Weights of a small encoder-decoder image transcriber.
Model: 48-pixel images, encoder arch resnet, encoder widths [64, 112, 192], decoder norm layernorm, decoder activation gelu.
Training: muon at rate 0.0016, 5400 steps, batches of 512.
Data: trained on numbers of one to four digits printed on busy colour backdrops, 295000 training examples, 9.4 epochs.
Rows from block 2 of the text decoder, named by matrix and row number. Rows with one number belong to one attention dimension. Each number is 128 + 24 x the weight over its row's rms, rounded and kept within 0 to 255. All counts start at 0. After the name is the row's rms in percent of the matrix's.
# q: cross-attention query (decoder.blocks.2.cross_attn.q.weight, 192x192), inputs 176-191
# k: cross-attention key (decoder.blocks.2.cross_attn.k.weight, 192x192), inputs 176-191
q.13 123 [144  93 114 144 114 140 159 125 147 125  71  88 150 122 116 143]
k.13 104 [104  87 106 101  96 123 134 133 151 122 111 113 114 158 118 148]
q.14 109 [104 139 116  91 148 170 134 140 153 141 164 112 188 114 129 114]
k.14 107 [ 97 112 113 154  98 138 128 176 153  73 145 106 109 179 129 139]
q.15 110 [149 163 119 118 160 133 117 115  91 115 160 152 134 149 136 164]
k.15 104 [113 127 127  97 134  93 109 137  99 152 145 140 158 118 133 117]
q.16 114 [112 132 144 167  85 127 104 113 124 123 189 123 172 124 145 163]
k.16 115 [ 86 125 112 109 134 106 202 121 112 110  92 121 130 139 112 116]
q.17 110 [131 134 156 129 104 126 174 132 119  83 151 114 139 134 122 115]
k.17 097 [112 120 119 108 138 117 156 126 121 165 152 131 107 140 105 112]
q.18 087 [131 125 139 100 171 108 184 109 134 139 166 157 122 123 168 153]
k.18 096 [153 151  99 122 146 108 110 123  88 142 112 122 145 137 138 108]
q.19 112 [111 126 143 137 119  96 132 104 116 108 129 117 170 162 146 119]
k.19 084 [111 108 104 113 111 134 118 148 127 107 129 152 171 139 156 106]
q.20 103 [134 114 152  92 131  99 107 104 120  98 138 117 112 129 103 139]
k.20 106 [107  84 128 116  86 147 117 141 140 124 106 122 163 126 142 124]
q.21 116 [129 150 140 103 111 148  94 153 118 109 144  92 130 148 113 142]
k.21 102 [165 143 116 101 219 135 136 132 100 168 125 132 136 111 100 112]
q.22 088 [129 127 123 116 138  64 134 109 156 104 155 109 174 147 102  85]
k.22 088 [122 105 122 153 121 107  85 107 120 140 117 149 119 103 152 101]
q.23 094 [161 147  99 121 126 145 147 134 113  68 110  71 102 115 146 175]
k.23 101 [110 169  94 102 180 142 149 156 114 170 107 162 127  95 112 109]
q.24 106 [128 117 138 136 135 139 105 144 140 153 160 115 150 123 152 132]
k.24 100 [165 127 100 130 143 131 120 116 148 124 130 140 144 119 117 162]
q.25 084 [140 152 131 154 118 148  96 131 121 156 157 113 127  86 148 133]
k.25 113 [145 140 145 109 153 130 107 124 154 103 120 142 162 110 120 145]
q.26 109 [135 147 113 140 107 125  97 113 103 143 152 144 152 127 103 138]
k.26 107 [140  89 115 127 130 109 145  58  77 131 154 127  75 145 105 105]
q.27 093 [117 113 160 164 136 173 126 146 135  96 162 162  86 117 173 131]
k.27 116 [159 128 149 108 170 118 127  95 128 119 115 133 125 145 106 159]
q.28 094 [128  91  80 101 107 162 131 136 156 157 109 165 136 152 114 107]
k.28 105 [135 146 114 186 107 107  97 118 131 131 147  95  78  92 115 122]
q.29 111 [139 121 139 125 129 152 106 160 100 111 149 159 120 167 126 140]
k.29 092 [113 147 168  96  86 109  75 120 181 168 178 134 145 107 127 160]
q.30 109 [127 127 149 148 129 119 138 113  87 119 126 105 129 118 142 134]
k.30 106 [108 122 147 141 111  79 105 122 129 189 106 140 152 154 169 123]
q.31 104 [133  84 157 151 163  87 146 101 129 144  98 130 110 131 104 140]
k.31 106 [106  99 154 113  63 127  46 150 141  59 105 113 175 124 135 147]
q.32 091 [165 140 148 149 121 118 135 150 129 179 121 129  93 120 120 141]
k.32 102 [109 101 159 123 148 153  59 104 133 110 114 122 137  77 103 138]
q.33 095 [139  66 156 106 169 108 167 130 131 107 147 139 137 159 152 132]
k.33 092 [129 151 146 128 106 121 113 160 153 118 141 105 158 105 136 145]
q.34 108 [119 138 120 114 149  93 150 135 144 147  89 120 111  98 130 149]
k.34 101 [137 132 110 120 155 166 141 139 108 124  98 173 147 143 110 110]
q.35 139 [133 151 106 146 112 141  75 145 142 121 135 145  97 120 141 163]
k.35 120 [112 105 127 141 160 105 202  91 125 106 121 154  91 153 132 100]
q.36 104 [142 109 129 103 127 126 144 127 186 138 100  77 143 142  94 163]
k.36 121 [150 124 104 116 106 114  99 141 144 130 122 122 164 131 101  97]
q.37 090 [ 98 128 108 115 130 135 114 129 110  86 138 107  80 167 149 170]
k.37 095 [153 134  98 114 170 141 149 121 173 100 135 138 140 158 146 145]
q.38 094 [138 114 150  79 127 151 105 128 135  78 127 110 110 139 114 166]
k.38 106 [120  98 118 132 130 139 109 135 168 157 126 125 155 122 118 151]
q.39 096 [ 93 113 140 123 168 112 129 121 168 120  90  98 156 100 140  99]
k.39 086 [104 130 142 163  89  83 124  97 107 159  71 117 120 110 142 131]
q.40 102 [152 143  91 157 139 145 119 121  95 171 136 110 129 117 165  96]
k.40 093 [154 117 198 110 110 144  91 141  87 107 161 126 130 143 115 118]
q.41 101 [ 99  93 124 153 119 149 101 132 132 158 144 110 135  90 106  97]
k.41 093 [ 88 102 128 144 137 119 110 138 164 147 143 139 155 107 139 132]
q.42 096 [132 151 124 154 135 101  98 128  96 145  94  85 136 133 158 182]
k.42 098 [126 142 111 130 139 148 163  96 137  77 118 131 130 166  94 109]
q.43 111 [159 151 110 125 134 156 140 146 140 113 165 122  92 134 132 119]
k.43 107 [124 161  90 171 150 117 187 110 131 108  95  94  80 103 126 134]
q.44 094 [105 170 125 179 109 119 101 146 144 139  87 152 195 137 109 137]
k.44 094 [144 134 152 106  94 158 100 109 124  95 143  95 120 137 107 107]
q.45 096 [142 160 152 158 145 140  86 122 110  93 150 144 165 129 158 108]
k.45 108 [116 115 157 141 120  96 122 111  58 130 121 132 102 131 116 111]
q.46 101 [171 129 102 160 113  95 150 115 131 119 140 115  99  71 144 125]
k.46 102 [118 111 144 114 126 126 181 132 103 126 135 110 106 146 142 107]
q.47 108 [128 156 138 152  85 124 119 118 145 142 115 106 189 136 115 119]
k.47 109 [152 114 111  96 120  84 157 178 109 149 136 105 122 128  94 119]
q.48 100 [134 129 112 134 138 112 103 134 149 119 138 109 132  95 121 120]
k.48 114 [119 143 169 114 127  86 170 136 113 137 130 125  73 152 137 112]